{"arch": "coatnet", "model": "multi-label image tagger", "image_size": 32, "crop_scale_min": 1, "translate": 0.06, "norm_position": "pre", "qk_norm": true, "dropout": 0.05, "inner_norm": false, "drop_path": 0.05, "patch_size": [2, 2], "init": "small_normal", "residual_init": "none", "beta2": 0.95, "max_steps": 7800}
Rows from block 6, named by matrix and row number. Rows with one number belong to one neuron. Each number is 128 + 32 x the weight over the matrix's rms, rounded and kept within 0 to 255. All counts start at 0. Numbers have three digits each.
# gate: MLP gate (model.blocks.6.mlp.gate.weight, 960x320), inputs 108-161
# fc1: MLP up (model.blocks.6.mlp.fc1.weight, 960x320), inputs 108-161
# fc2: MLP down (model.blocks.6.mlp.fc2.weight, 320x960, transposed), outputs 108-161
gate.600:128129128128126128129131122121128129128126130119126129126131129131130127129129124130128131131128131131126127132131124127130130127124134127124129129131127126125127
gate.607:128128125129128129127131129126130130127127128127127127125127130126131124128131125128124130130128129128127127130128129127127130129127130128127128126125128126126126
gate.613:131125121131122124142146107102134124126123135090119132124134126136139126137138115129131138138129139142120136131150112131150150120105147110124132131130126114121115
gate.614:131128127127128127133130126126131127128127128123126129127130125130131129128131126126129128130127131129127129130130126127132130127123130125126130125128128128125123
gate.619:132127126126126128133134124122132128128127127120130128127131125134132126129132126131127128128128129131125129129132126129135131127121132126126128130132129126126125
gate.622:136128125132120132134142107105131127128123132081124129121136129138135130132138114133126138130123133138121126136141121123143137121104143120114127130131124120116120
gate.623:127130127131125131129131125115126128130125132123130130126130128130128127129128126129128129127127131133125129134133122127130130125126136127122126131130128126128127
gate.634:131129126126126128132131126124130126128127128121129128125127126132130128128133126128127128128126130132126129131130128129135130125123131125124130127130130126124124
gate.638:135123125124122128139130120122135128125126126117127126125131123137133130129137128126126127128122126135131131131134127128143134121117134117120133126132124125124120
gate.641:132129121122120125144139109108132127119127137102135138120139134132140134130146108119126146128127141149125125140134120123139145120106136115120126122127121114107112
gate.647:138121130128133124146135114127143127130127135103120133122139116131145140129147109115137131138127150130125126137131126117143142129100137115123139110124129133108109
gate.649:124129128135134132149133111122134119125121145093129139118134127125136144127149105104138139128118149137124122141131117113144146118099137113120123114114123122110100
gate.654:134128122128130123135144120113134122126127133102120136123129125133136129135145116127130136138135140137121134130142122132133137121116142122129136125125133116119117
gate.655:131130123132122134134142114110130116130121139086121134120131127135132132136143115131126136131127145146120135140139120121137137118109154122114128129126128115115119
gate.658:134127128132126132130138124114128125131124130119131127125130126132129128130133125130126127125125129132124128131133129125131129123121139127121125131129128126124126
gate.659:127129126126126129129130122124127125130127132124127130128129126130127131130129126129129128128130132134125132130130122126129130128126130127127127129129129127126128
gate.662:095156085132099157127142083088112133126119138059090137097099157117106126152147113143109154150114163175107144167139086110135176124107146102095107111110168100096115
gate.663:130127128129126129130130123125128128130125128121124127126129127130128128129128128130127127130126128131127129128131125127132131127124131125125129128130127128128127
gate.665:129126127132127134138132120122131125130124132113127130124132127130131133130137120124130131129124134132124128132132123122136136125114134122123127126124126125120120
gate.666:126138119118113121137135120106128137121123126103141131113134130131134122128130113126127136128131130139124116140141124131145143126120135119119133126128126116122116
gate.667:189063140186081164255208000000211112090074181000111133062213139212232191143241022105118194144056159220089124169229069081255255049000255000023114145142044048053003
gate.674:133129128127127127130131127124130126129128128124129128125131127131132127125131127130126128128128131131124128129126130129131128127122131127125130128132129129124125
gate.675:129128124130126129131135121123129124129126132100122133126130126130130130131133122128128130132127134133126131135135122123132132126118136125123129126125128124121124
gate.676:129128128131126129129131123118127128129126133120128129126130129129128130130130123129128133127128132132126128132131126124129130127124135127123127129127126126123128
gate.677:128128132129127128129128119127127124130126132124128131129129126132127133129128127129131127127128131134126130127130121127130130125126129128129127130131128128129128
gate.678:130125127127127128131130125126131129127128127125127126127130128130131129129132127129127129128127128130128129129129128127132130128125130125126128128130126127126127
gate.679:132123137141119133132148096114131130132116137081103131122134130134133134135139115133127133141121142138122124142147112115139140126103163120115127134137122118118121
gate.686:127124126138119142149139101095134120124119139076123133120135130139135138135148113125128139127112132145121131138149114117154146105093150111109120130125115111116113
gate.687:136122122133122136137141118112134124128120125104130126119128125138130124132143127128121128125116121137126130129145124131148136115116139118116128131129126118126117
gate.689:127129126126127129129131124124127125130127131124126130127128126130127130131130126130128128128130132132124131130130124126130130128126131128127127129129130126126127
gate.691:130127125132126129133137122117131127129126130112125130123130127129132127132137120129128132131129133131123128129137125126135136126118136123126130127126129122123119
gate.693:133129128128126126132131124123130126128126128120126130126131127133130129127128126129128129129127131132125129129130125129134132126120130125126130127130127129125126
gate.694:147126134129122125127140121115139128132121124115131124117139125140142122121136125139121126129128134132115119130126137129145129130108137126119132132142131132121116
gate.697:128129128129126130129131125122128127129126131123128129126129128130128129130129125129128129128127131132126128131131126126130130127125134127125126129129128126125127
gate.706:128129125126123123137128123121130128123124129116128131124128128133128129129129125122131131131125127136133129131138121133140134122124132118123134124127126122127122
gate.707:131129126130123129130134124120128123129122130117127131125130128132129128130129126129127131129125131137125128134132125128132131123123139126118129130130127124125126
gate.711:134126127125127129131134121125131127128127127124129127127130126138131127130131128130126127126127127131126131129131128129136129126123132126125127134132128127127126
gate.716:134122124124124128140133118119135127125127127115126126127131124136133133132137126129126129128125127136128134130137125128141134123119135120122130130131124122124125
gate.717:141119127124124127138135118119140129125127125116129122123135125138140130128139126134123127126127128135125131130132132128144133125114135119121131130138125125122122
gate.723:127128127128126129129131127124128127129127129125128129127129128129128128130128127129128129128128130132127129131130127127129129128126132128126126130129128127127128
gate.726:130129130131127128130133125123126126131125129121129132125128128130127131130130126129127128129131131133123126129133125129131130127123130127129128131129132124127124
gate.731:140119124125124131145136116117142126124126124111126124126131121141134131132144127130123126126120123137129134130139128127150135120113137116117130130134123122123120
gate.732:127130132138120133132135103103125126131120140101129132122138132136130135132130107132130140126127138139121130146138114117133135119113157124111123135130119122118127
gate.733:134132121128132121128134134123137123127129126123123130118125126125133124127133120130125131131132133124121125133130134131131129132125131132126138119124136125119120
gate.735:129127128129127128131129124126130128128127129123126129127130127129130130130130126127129129129127129130128129129131126127132131127124130125126129127128127126126126
gate.736:128123131138119133143136103108131126129120138092127131119139127133136141137146111121137137130127141142121128132144118116145148119101145110117129129126119116118114
gate.737:131126131132125131133134115120131125130123133110124130124132128132132133131137120129128131130126136135123128133133122122136134125110139123122127130130126124121122
gate.742:127130126126126129129131122123127124130126132123127130126129126131127131130130126130129128128131133134125132130130122126129130128126132128127127129129130126126127
gate.743:130129128128126128131129124125127125130127130121128130126129126131127131130129127129129127127128130132125129129131125129132130126125131126126129129130129127127127
gate.745:131123124131113135140135102111129128131119130091114127125133127140128132138134128135126127132114127145124136131144106121151145121105142110111127132134121123124125
gate.748:141115128128123133144138112116142122122124128106125124122133125140141135131150125127122128128122129142128136130139127128150138115106142113119129133136121116122114
gate.754:133124136141101141139128098107129132133104131091113121122140139138130124128116131132124127132103119143132126128140105119177160119096145100102124137142107130131125
gate.758:130129128129126128129131126124128127129127129123128129126130128130129128129129126129128130129128130132126128130131127128130130127125132127126129129129128126126127
gate.759:133118135143117133138133112124131138131118125107114128120132132128128132132135127125131128135113127131135122128142118119150147128112133106116133125131119128127117
gate.762:130128130126124127133130120123128127129126130119129130130132125138128132130127126131130128128127129134125131128134121130136133125121132125128126132133126128128129
gate.763:130128127130127130129133126121128126129126129124128128127129127130128128129130127129127127127126128131127128129131127127129129125125134127124127129128128127127127
gate.764:133127132126130122141130119130129127130123136114130135126134122138133136124131118117137129133131139133130130131135119129138136124114131118130134122132126131124119
gate.765:129128126131127130134130119125130123131125134116121132125130125127130134131134120124130131131127138131125129133130122121133134128114132124124130121123127128119121
gate.770:132123130132125131132131121125130129129125128121126127125130129130129131130133128129127127128124127131128128128133126127137132126121131122125127129131125126127125
gate.771:135125130128128125133131123124132128127126130120130127125134127131135130124132122124129131128127131129128126131130128127136132127118132123125130127130125128124123
gate.772:127124128133121130135128120125133131125125125119119127126127130128127131132132128127128129131120123129134127129137123124141138127123132118121131125127121123129122
gate.776:137124125138102133152152083080137132125116136057121131113149132147146135140148103137128147134116138156115126141158107118175164117079161099103125140136111106110110
gate.780:130125129129124126131129122124133129124127129122125127126131131129133131130131124130128131129128129132127128130131126126134134128123132124125129130131124124125126
gate.782:134119126140120135165143090100138121129112148059116136114141126140143145137152104117133139137112143150120132142154107113169159107075155094107128120126113112108100
gate.785:132126125127126128134134124121133129126127128121129127126131128132133127129134126128127130127126128131127129130132128128138132125121132122124129129131126125125123
gate.786:138124120136106146134148128101150158110112105104164117074133136125151104119157100118102141123109107125128081146149163130164144120109139115098137112124131105119090
gate.790:139132128120114109144145097096143129122130136068117132121157120148146136136144098139142147141128147146114128143146114122155156127085153111115138121139128117100113
gate.800:130125128128125129130130124124130131127126127124129127127130128130130128128130128128126128128125125130130127129131128127134131127124130124125127129130126127127127
gate.802:134129122123130120138133126125133128128126130119126134125131121134136128125131120122131131135133137130126131133134125130132132129119132123127137120128130129121122
gate.804:129128129131124129129128122124128127129123130119123127126129130129128128128127128128127129130122127131128128128130122127133131125124132124120129128128124128127127
gate.805:129127130133121132131128119123128128130121130119124126127130132129128127128124129128127128130120125132129127128132122126138137125122132119120127130130122128129127
gate.809:130129128132122133131139114111126127131122136101133131123134127134130131132132116132127131125126138138122127140137122120134133124114148125119122134132126124120125
gate.810:128128128131123130132132120121129128128126129117125129126130129131129128131132125131128131129125129133126128130135123126137135126121134123124126131130126123127124
gate.814:126131126127123126132129126123128131125125129120131129125128129130128126128127124124130131130126127131131124131136123130135134126126131123126130127128126124128123
fc1.600:133137129132109132131141099093124135132114137080129133115144133151135123131129111139129138137128140146117123141146113128139139121104153120108133138144123119118123
fc1.607:142114119131137126131134144127151130115130121144127121125123127122146115124154126115114135132123115116135122131128149127127120129127133132124142114117121120121116
fc1.613:126129124126125132134135119119131127125125130109125128123127128131131122133136120129127130130128134136123131132137124129138139124120136120127127130131132121124119
fc1.614:127129136124126126099127141133118138127133117154131119136121136129123114127111148157119118127135113124125130116122138143113113135154123144141123151151134130149152
fc1.619:123133114110143127135134140132124120127139133142149132139128112133131123125129128121129127123139132125125140129122129133107118127137121142145117128124138132125134
fc1.622:170117118155079149174206013000149121118098159000114131085176139182169150153195048147118191134091148187099124171213083100221185064000216077044118144143082065067082
fc1.623:127129128130126130129129125124127128130126131126129129127129129129128128128128126128129129127127130130127128131131122128129129125127132127125127130130127127128127
fc1.634:144134125125130120134134132118132125130123127116143126112129122139132122118137129124125124126129129134124125134132136144139124117121131122126139126138135129123115
fc1.638:169091114118105153187153074083172125112127118056116109106152106175161149142196116139104126115097127163118150143149134112204161100051168080082127131150108110092093
fc1.641:111126153137128163072136135145124138138136118165126086128098176093111101134135163152100119112131121113125115112091155117109099133160119136137090165143140124152133
fc1.647:125128130129126128126123130131123132128128126137134125132130129128122128125121130126131127123126122124132127123127128129125126129136124130131125133127124131136134
fc1.649:116138132137133135141132111120133118122122149093130140118133136120134143125148100104136145126115155138118116146121115108141150118098138117119112117109122121108097
fc1.654:110147142132114150115098135137118123114109135128149114100102147118110122121141136116107115113110113136138111124118145132133118094141121125110114136118127115137109
fc1.655:126131125129126131132134117118129117129126142104124136126131128131131135133137119127130137131130143138123135137130120121131134122116141124122127126121128121117123
fc1.658:132128127130127131129134126121128125130126129123130128126129126130128128130131127130126127126126129131125129129131128126130129125124135128124126130129129126125127
fc1.659:129126131130131126126124136133129132125130124135131126129126131124129124125126130126127128127126123122132124126124135131125124128132123131132129127126126130131129
fc1.662:144118151113144120131126137137138118124130136146149117137143119138141134116129124123136125107135120118130122134122146128128110125130131137135130143143108135133129
fc1.663:131132128125114125130132103114127135137123129097114127120138126136127130136121120144132131135130144141115131137134111119145142139108135116117131131141129133120129
fc1.665:127130127122130120113122142140124133126133120153127124134118129125122118124114143134123122129133117121136129122121136139115115133150117137136132130134133133141140
fc1.666:141133109133130120127122158129148151106131104150121113110121146109151088099123136106107136136102099106155109135113159139131126130145123114106154093112120135121116
fc1.667:055215085069191084006029255255036127179181087255140142186027108006009067105004225109142064113216121017169126103004192162000000223255000255233160057074236223188245
fc1.674:127134119128125124136122127124128129125130125121128135126128125129128133128126122127131127131128128129127124131133126127132135131126126125125138116122129131118126
fc1.675:124129136123130123118112146143124139126135116178140116136123134123122123121113144131126121121133112117134123111113140138117116137154109136140123135138129136146140
fc1.676:126126130125132125127123134141130129125131124138125127132125127126127128125125133126128124131128124122133128124125129131126126131135119129133130125128129130134128
fc1.677:124133136127116132133123103126117117139120137116133135129130123139120143136125127131136122121133132150124133125136110128135132120124132126130125138134126122135129
fc1.678:128124129127126128126128123128131133125131124130126125130132129128130130130128128136128128126129124127128128128127129125129130134129127129128123132132125128127133
fc1.679:192055255255000240251255000000156181243000255000000190000255171239215255255255000234148201255000255255000062255255000000255255076000255000000125232255006000000000
fc1.686:128072114195120234255167000000173050080073198000125153097146137199170200144253073053104171095000103228135166176244052079255220000000240008018053137097013026076022
fc1.687:148126136140083137139126078097126137144098129069108117108157136144141126122111122140123125137100129154121119131138101116177159124081151093079137133149103138117127
fc1.689:129127133129129126127124132132128130126128126132132127131129129126129127125125129126130127127126125125131126125125131130126126127130125129132129128129125131130130
fc1.691:132126131122132131122119138141129127126131122147132119132122130128125123121122143131120119121124118123133130125114137133123115127139118132129125132136129136134136
fc1.693:098113133148123159110114130128108119145121115141147112123099140089107137156143127133132098113136107120119111099145131123114106120167130142147105160114143116157138
fc1.694:099134121137130131125106137150107131124130138144112138139110138105100137137109133104140134134121116121155135126137110128104134123161115124138130114098114123140143
fc1.697:128127125127130126126125133133128128127131123136126127130126128125128126126125133127127127128129123123130129124125132130124125130133122131130130127125128130130132
fc1.706:112124110124137132135126130137121131127131131130113133146117122118114125138120135115137128138123122122145144125142109129114131126146122123137129119109126127134142
fc1.707:141121140146103132137125097117126144136106134091111113123149140138131128121108129127128130133087113142135117123142093117161154120105141096095126136148097138130131
fc1.711:136169101100144119110124172133122103149133134143139133118115112118135101108110123132107125130159153117102128147104148137097107139135116156138147104114167141111124
fc1.716:093166140150161130054106208182088135143132129219140135127097156067104079101082146115130125132147131073131093117075159138038084155198087178165121108102160157152143
fc1.717:128135137129124121116117137141121127134138130142133129127132132117126135122121127124128129123141138125130119133116137125119118133135123137129135127126130136125131
fc1.723:127124132131132125132113125135130110127132137134130131132131123126122144133133124123136135120126131127130133129126131117128125124130124131123132120106122123123127
fc1.726:117135104123108118122101128129099127145122127122107134127105120125099130139090149121133116141132105134152143122158104145119115120150119121117157117103130127142158
fc1.731:086162158170156142031104192182061126180124138209130144141104144061079108120054143143141112137160131065106095102089136127021076173201083209178112134097172165164175
fc1.732:142102101151038130155087066050110096151119105070125133076154127135115229181145109160111138080140087187111128135178157097187121113110154140049174147070085058100168
fc1.733:127128128124122124129129122123137128123125137115122133116123126132134135129139109132128136137129137132122130136134130126131133131122133132119133116125127115118119
fc1.735:124129126137118137142130110118120123137118135104122137126130123134119135137128125121135127130115128138128131132143110123144141121110135117119125127123122124126122
fc1.736:130134125115141121106119161153127130125139114179130122141113128125118110114102152142113115125128109109135129121106141145107101142162106154143124130135140144145146
fc1.737:120134125132135131112125145137117134135132126145127128129118132115116117130115135133128125128135124115126125120123134132109119138152115138140129125120139137135140
fc1.742:130128121128125127129132127124128128129128127126121129123128127128128127129129128129127131131129129128127129130132127128130130132127130124121131125124129126125127
fc1.743:126134123124136123113121156141131140119134122161133122130124136113135108115119129125115135133134124109136118130106149129104113143142115141131130117117129135126132
fc1.745:119130140136146121114117151149125127124138133169125132138120138113123130120118132118135135130137132111138129121108135130099117133153115142147123125121129134134136
fc1.748:010255174172168048000010255255000157213145172255180196159105197000020112061000119073210156136236182000131017099002134132000019238255000255232152073026169232183255
fc1.754:113152099080224084090131232197126115114205123252184152150086088102128132118163118113139130118208161077113135134083198165000018158229072217216139101089198129119135
fc1.758:133130126128123126130135124119128126130125129116124132126132126134129128131129124131128132132128132136125130132135124130132131126121139126122132130130128124124126
fc1.759:121126127127121134121134125122129122132137126133130122131127136122127126131132131118126122126124128130127135124130121128127126118129133126133117138130128128135126
fc1.762:124143165103111116157112061117095080166120176068156163158173092197108204144087101147180118107142172177087158127143055119160147112082132135145104170164118147127153
fc1.763:126128129126129126127124130132128130127130128131127128130127129127128128126126129127129129129129128125130127127125128129127127130130124128130129126128128130129129
fc1.764:112124125131124140116121128120121117127132120142130123139121131123116133146123137151124123115130112129115135119129126128116120131151127149132112149123128115143146
fc1.765:133129124128105144125127111111118118145118120102108121122117120146111126148130149162114109131120116146114147123142118132146124118119139125110134142139139121135138
fc1.770:130092085120148135180167111091160126078144123098136126125113128155140132152211131104109148123111105163146167135164125158145141086132154092135106139118125066119116
fc1.771:000214043108135166038105245171053101135185081240037180174000140056000055255085221249107085159189111130108192080121119179000064142255087229210129125062246076201200
fc1.772:123128129128135131122127134133121127130130131136132131132125129122122129128126129126131130125131129126127128126124131129114121129137122136135123129122132128130134
fc1.776:182084112219000173255255000000206156081033209000043152018255175255255210244255000199140255176014202255039139232255000036255255017000255000000092231197000000000000
fc1.780:122133137138131123118122133136104123140126139138132135127126131118111138126115127117138131129136134125129123124125121128111120127140118136135130127116128131133137
fc1.782:183075115175090141255194000000184107117067207000108159054217121189219199130223006050150194152063183214106131194232056069255255039000236000023138084116030069026014
fc1.785:121123142124139115111114139159129130118139121158122127142122126118122133125115136133133120132140122115137126118118129132105113143154113147145123130133131136142140
fc1.786:160072196255095047084146088095076087165049249101116208053209255009193254131120000053202255148240215161079061132179060090071162142112141148153171153038039052078147
fc1.790:102133119145132170092107169158090126146111117208146126129076147102092110125093179125102101107133099114140131104114144144081082124186101159141112153114131130182158
fc1.800:133119127127129138129132121123126125135128131127119124135130132126131128126127136129120124130124127131128133122127123125131130125122133122124123131132124132125135
fc1.802:113136143137118151100112131135109136130131130146135115126117152114107131140121144149115128111118110124128121121109140116112116130150115145119100150136123117142148
fc1.804:136124131146108133137123099109128116131102135087099127124130137135127129130124134122120130139091116147136132125145096124155144104107146100089134126123100122128124
fc1.805:127121138147095118153124072112132124120091144089097131140140142137123136131106130105138149146088117153156130127156077122177183097105145062092134127127086120133119
fc1.809:128131127133121134136138113114123123134119141102131134122135126136127134135133115132129131126124140141120130137140116121138138121113146120119123134132126121122123
fc1.810:134129127113151124108111171160117126137134123181147124134119120117124121110111144115125111124142122106134126120095157140083091138160098154145136111119143154132148
fc1.814:130128130124128123128126127128129129125129131127129128128132126132129128125131125126130132128129129131129130132124129129127128125127127126125130126132125130126128
fc2.600:119136125126128137124131126128131122133128124124116120119121129122123119136131130134132118131135139128126131129133125123131128134128128125130129128134151136129120
fc2.607:122156091169185114102167234054161125171113103159069131103096168081136078121130066136074142172214174104075136154148163133075095155125185165195149109103165124141107
fc2.613:129127126125127126130131131125132125127131128128128127128127126129129126127129128128128127128129128125122129130128130130128127129127131129130131128127132125128128
fc2.614:132127128128132128127127127130128122130130128131131128130127127122128133124133126126131131121130133128126128129120133129125125128126124135130127128122128130124133
fc2.619:131128126129125131128126129134127123134122122122132126127126121134121128128128128127131129126120121131127129124130125139127128117126122128128126129127130127131130
fc2.622:073207136057171134148104109091129117057144176098211194214145082204182120135099157133128148102104142140097166250069106138128149118066138149194035148157116114133024
fc2.623:132109132134127129127133130127129138124125120131137119122128136120129125124133134124126126121129124129127119127133137125129122127131124125131127138138129127136131
fc2.634:125126126118145122126128146140129130125136127134125131135125126127131127131132132126129132128136135126129134132123134132116117133139125136145129129129131130130131
fc2.638:134122103135133132133144132098142114132128136130119137133131140116140120131114138133126137139126130115121125120133119112138135140102157130122118114124122124117133
fc2.641:134132120122129114124130117133134131116120131117115133131136127133140119131133117122134132128130142132128131136129114130133140124124139122126122130145122130129119
fc2.647:127130126128128129127129128127131127128127128127129128124128126125132125128131124127128128131129131126126126127128127128128129127127130130124130126126131129127125
fc2.649:124121130135121125130130116127124131127120127119124126131133126129117134131124128134131129130127129128123127124133120130120136134128127127128122143135125125133137
fc2.654:139123132137130134122131136109122099128141151122126139125124144121134140126147120122120149114119134137114133113109125120110113108117139141121109145116116116110163
fc2.655:125121138138118121123130124130124142128128127126131118131129144106126124120121121126134130129125123120128110119127124133125132137127123123131121125129118122129138
fc2.658:133124128129133126130126127127124126129139133131121133134129123132118134131130135126128131125125124126133132102125130123127121127128128131128127128122119125126156
fc2.659:131120129127120131136127112132130125124125134123133129129131124127127133133127133127136126126123122131134126121131123124138132125129127116121127131131127128126131
fc2.662:129127126129130127128128130129129127129127128129127130128126126126128127130126133129127127130130127128126127129128133128125124128131127128128130127129133127128128
fc2.663:124117131117129142133129126142130127123136126127128113141128115126113120139133138140135118126114112126137138116120125129126132118134116126128119139137136137133135
fc2.665:160105114132175163128121141149131119121147159153173127121126132083164163070173122077122152064103143111131092160046205113119082120118069157122105105056091143097138
fc2.666:128117127142102135134131095116124130137114135119132132123130134124127135129130136121131127123110120126133118121133119118143142114118125116099127125124126129121130
fc2.667:255000125236255108110078243159149000180255183255000143183039108116000245194255255043112186057083045124201243000072243068093000021194141197058196079000025013065255
fc2.674:127124138127128130127125129129123129130133128133131123133131131129125134125127128122131129124123129129135129123129128124129129129126122125130126129127119135129133
fc2.675:183098133115232197096088213241104141108211171247202182143104126031153213027185143010140147019074123074191039163000255086086015155169000206163121034000058176087159
fc2.676:129134136128133139128127124125138115128128136123128136129132132124140128130136125137127125127120131131114125131111129122132129117119130131121124130132134125114117
fc2.677:126126128126129129127125129130128127126131129128130125130127130127127130127129130126128128126125126128130131127126128128128126128130127127128127128126126126128131
fc2.678:128131122133127129129130123119127122129126132123124132129127137125128124127118128129128129136126126125126128127129119126130137132118139125127125124127125127128128
fc2.679:112127140131138137106130136152100112135125134154129126133083141106105148132132154138113115119145136120128125111116139131098079134161134150152133145125134120139136
fc2.686:001114191135057142107069098121083182000079151138255255118178193040255186016151021036146153060135167147088006255041108130052193156113080170181006207076108046154000
fc2.687:097186174148159166065120175164100123116151116218180132135147148065137141104129099127127111119145119142129066113089140099050167107149091148153056179129140134158112
fc2.689:132129130137121125134134115123132126132118130122124134125133124129132130130123121132131128133135134128123122126135122124136134128122135124125131130132130128129126
fc2.691:133145135138124124118135132126119141125129112138120130128132147139128118108116135135120116142119123125129119109130135137126141142136128126125123136128114133140123
fc2.693:109122121124124141128131122126139129136134130123137121121129128124129131128137121126124135126124130128135127137130133125127131122134129132123136132123127128128121
fc2.694:121127126127136139127132137131128135125133122133130129131123123128124116131128130130127118126118118123132127129122132131121129130128121124132124130131135135131128
fc2.697:120121125127127120132126128129123137129131126131137125130130122129118139129121129122132133121135123126131126127133129131125125134136123130133124133122123124138137
fc2.706:127127128130126128125126129126126128128129129129131127126125127129129129128130126126129129125127128128128126130128129128128127126130127129129129127126127126125128
fc2.707:127132129124128128128127130127129128129131129128126127128128129131128127128128127131128130128130131130127132130126129128128127130129129131128129128129130131126128
fc2.711:136118061183113131147150061021144073152124160089044178161105221090118101157028191183139139212106112083110168096131048074146204162040254096114101118145116128134163
fc2.716:111120146114132124133113128156122131107142129128153118135124113131115144133141133119137122110125121136138135139116132140117127108154102133134118149133135130137124
fc2.717:105128126130115147130126120121153131123138132114138122121137128125126126126138098133114134125123127128135125134132124129141136124123142130111129133129128128130122
fc2.723:129125131127127127128128128128129132130132128127129127131129129126129128124129128130131129127125127124129126126125128128127129130127126128128126126129124129127134
fc2.726:132125122133123126130131131128133127129123126125127126116125130124129129121130126129126128134132126128126125127134131126131123132127129124123128131129127122129131
fc2.731:120127143121133123124121134154119144119135115135142124121129105136123131131146119113129115117132121134131121140127147145115116123157092129137137133125137124137121
fc2.732:134121124125126127133130124111135128135121125114126129121133122135130125130122128129127127134138123129122136124141122134136131126116141123125132129134133123132130
fc2.733:139124128129140117125126135130118123129126125137124130132120127133123133128124142126132123125137130126125133122126131125121118133130124130142124125125129129125129
fc2.735:130125129131126125126127129128126130127125128129128126126126134126128127126129130124125135129127129128132129133131129130128129127130127125128132126128125130127130
fc2.736:122134130128124130125131126127127135123122128123131127124130133128136121127123125131125129134126129129127124139129123130128137127127130123129123132134127131130111
fc2.737:131131124127126123128129127121130125124123134126130129121131135131138132121126126123123136130131135132123124135130128126131127127124134131124127125123121121123123
fc2.742:126131128125134125126126137129127129127132126130128128129129129130129127126128127128127129127129129127127129131126130132123126130129127135133128127128127127129127
fc2.743:122121149147135134120121115138112139144118130131132135128137129127124149135128129126131137119127128135149121115135130119122127119129121128131122130131112135128133
fc2.745:125146135120123114126127131137142118116112135117138136108126110141149139119140106118109144113143159147098127160123141138120121121130129139117138123114133124113106
fc2.748:115134136129115126123114109137132122128131127120112127139124130125124131138126125142139119127129127132125135109125108117133136146128125131134111132131134139132142
fc2.754:125021203207113130127105010120073231225063119055087176100159077200095239217119168131122183063098167158224144089193129115155075130094111108082188069144019210104179
fc2.758:131131130127128124131127130128127128122122126127128125123125131130126127125130129126127125129128128130129126133131128135129127125128129128127128130133128128129124
fc2.759:126117129126121125126121128124129131127133124125130122128139131127126132124134125122131132121126128127120131123130128132128130120121126128136125137128120127125129
fc2.762:137116136122119126121130122127133145129133114137135125136135131122133134129129130134130140125128131128133131122135128123140134126130120126124135138134127145129135
fc2.763:107142127114109135125135121130131147123096121118158118112137143119169108112109104131131124139136141133114110212132120140127155136126124116129124130146143141134046
fc2.764:134131125126127123129127128130120128128122121128120129133126127132128126131124137131131131127130126134128132129126124124129134127126124128129125127131127127129124
fc2.765:136120133127129133132127128127125125140135127138123125144133132126114130130122138136140121132125117122138135108130123126136126133127126129142124134130128130138143
fc2.770:116142126135135138131122130130114104132117144120118125120122134134126121118129137121120117124127132130120128138111130134109124129132142135133115126124124122130119
fc2.771:120143122126134130133122135134126125121125126116117152124127118113130118139127122120153114138123124125124112131133119131112145134133115127123133108131135127136113
fc2.772:129126128129132129127128126129131123131126131129125127131129131127130126133128131130128127131127127126128131127127127125128128127125131127128125131130129127129127
fc2.776:110169099104070176099124110125122159149056091091145103112104188077187046111091134113127135159095116131116119255138093104133193135103104059139119093132148143129000
fc2.780:129125135120130128127130134142128133127130126133138119125133114136132132128140124125125126116131128135127128130126145134124112121141113134129131137128130127128125
fc2.782:118241094076136112155190164051204143069046111048186156073127173158255008082097047165126101176148157128075091255163061180169251117068186083131107136255206163130000
fc2.785:126129141119129127127124136149127137123127124136139121124133115133128133125141117118128127114132131138133124132129138136127117122143108132130135131126129129129123
fc2.786:126131129133130130125132126127127123130123127126125126128129130125126127130126130129126128130129131130124129131131128128131128127126133130127126131128131128130125
fc2.790:139118137126112141121137128125122127150166126151114076121118141104101127147135147148126136124130133130141154088124142131133107128149140125114140137128119142124185
fc2.800:133125124130128127126132130132130133127126126132122128129131131127129126132130140132130131132125129122130129126129135127125124133127124128129126135135124126128132
fc2.802:131131123131130124131129125124139120127122126110114133124128127125130123134126123136126129135135138131121130131138119125132132132118138130123132121133133127127121
fc2.804:088186162148145191051103171176096106116138112199168154139132134056126131124132102106137111114139086165135073093098128107045169079148083144154061154103145116156109
fc2.805:119138135130130142116128134137124122129127132142136123134129138114132130126130124129130130123125125140132124120122131122111138114133117126131113139128129124129127
fc2.809:134138130137127141122144130122128128134125121124115124127122133129133105122128136144120107142112128120123126121126126119137135130116137117122120135143135136126120
fc2.810:134139135123140128136128123133130106136135136130114134142128105151116145146134133147134122125130133133125150105121126138123120117126132140126132136133136132123154
fc2.814:125129127130128129127131124127129127129127131125128130127128129123129127129128126128127128129129128126127126130128126125127130128127131128124125127126130126126127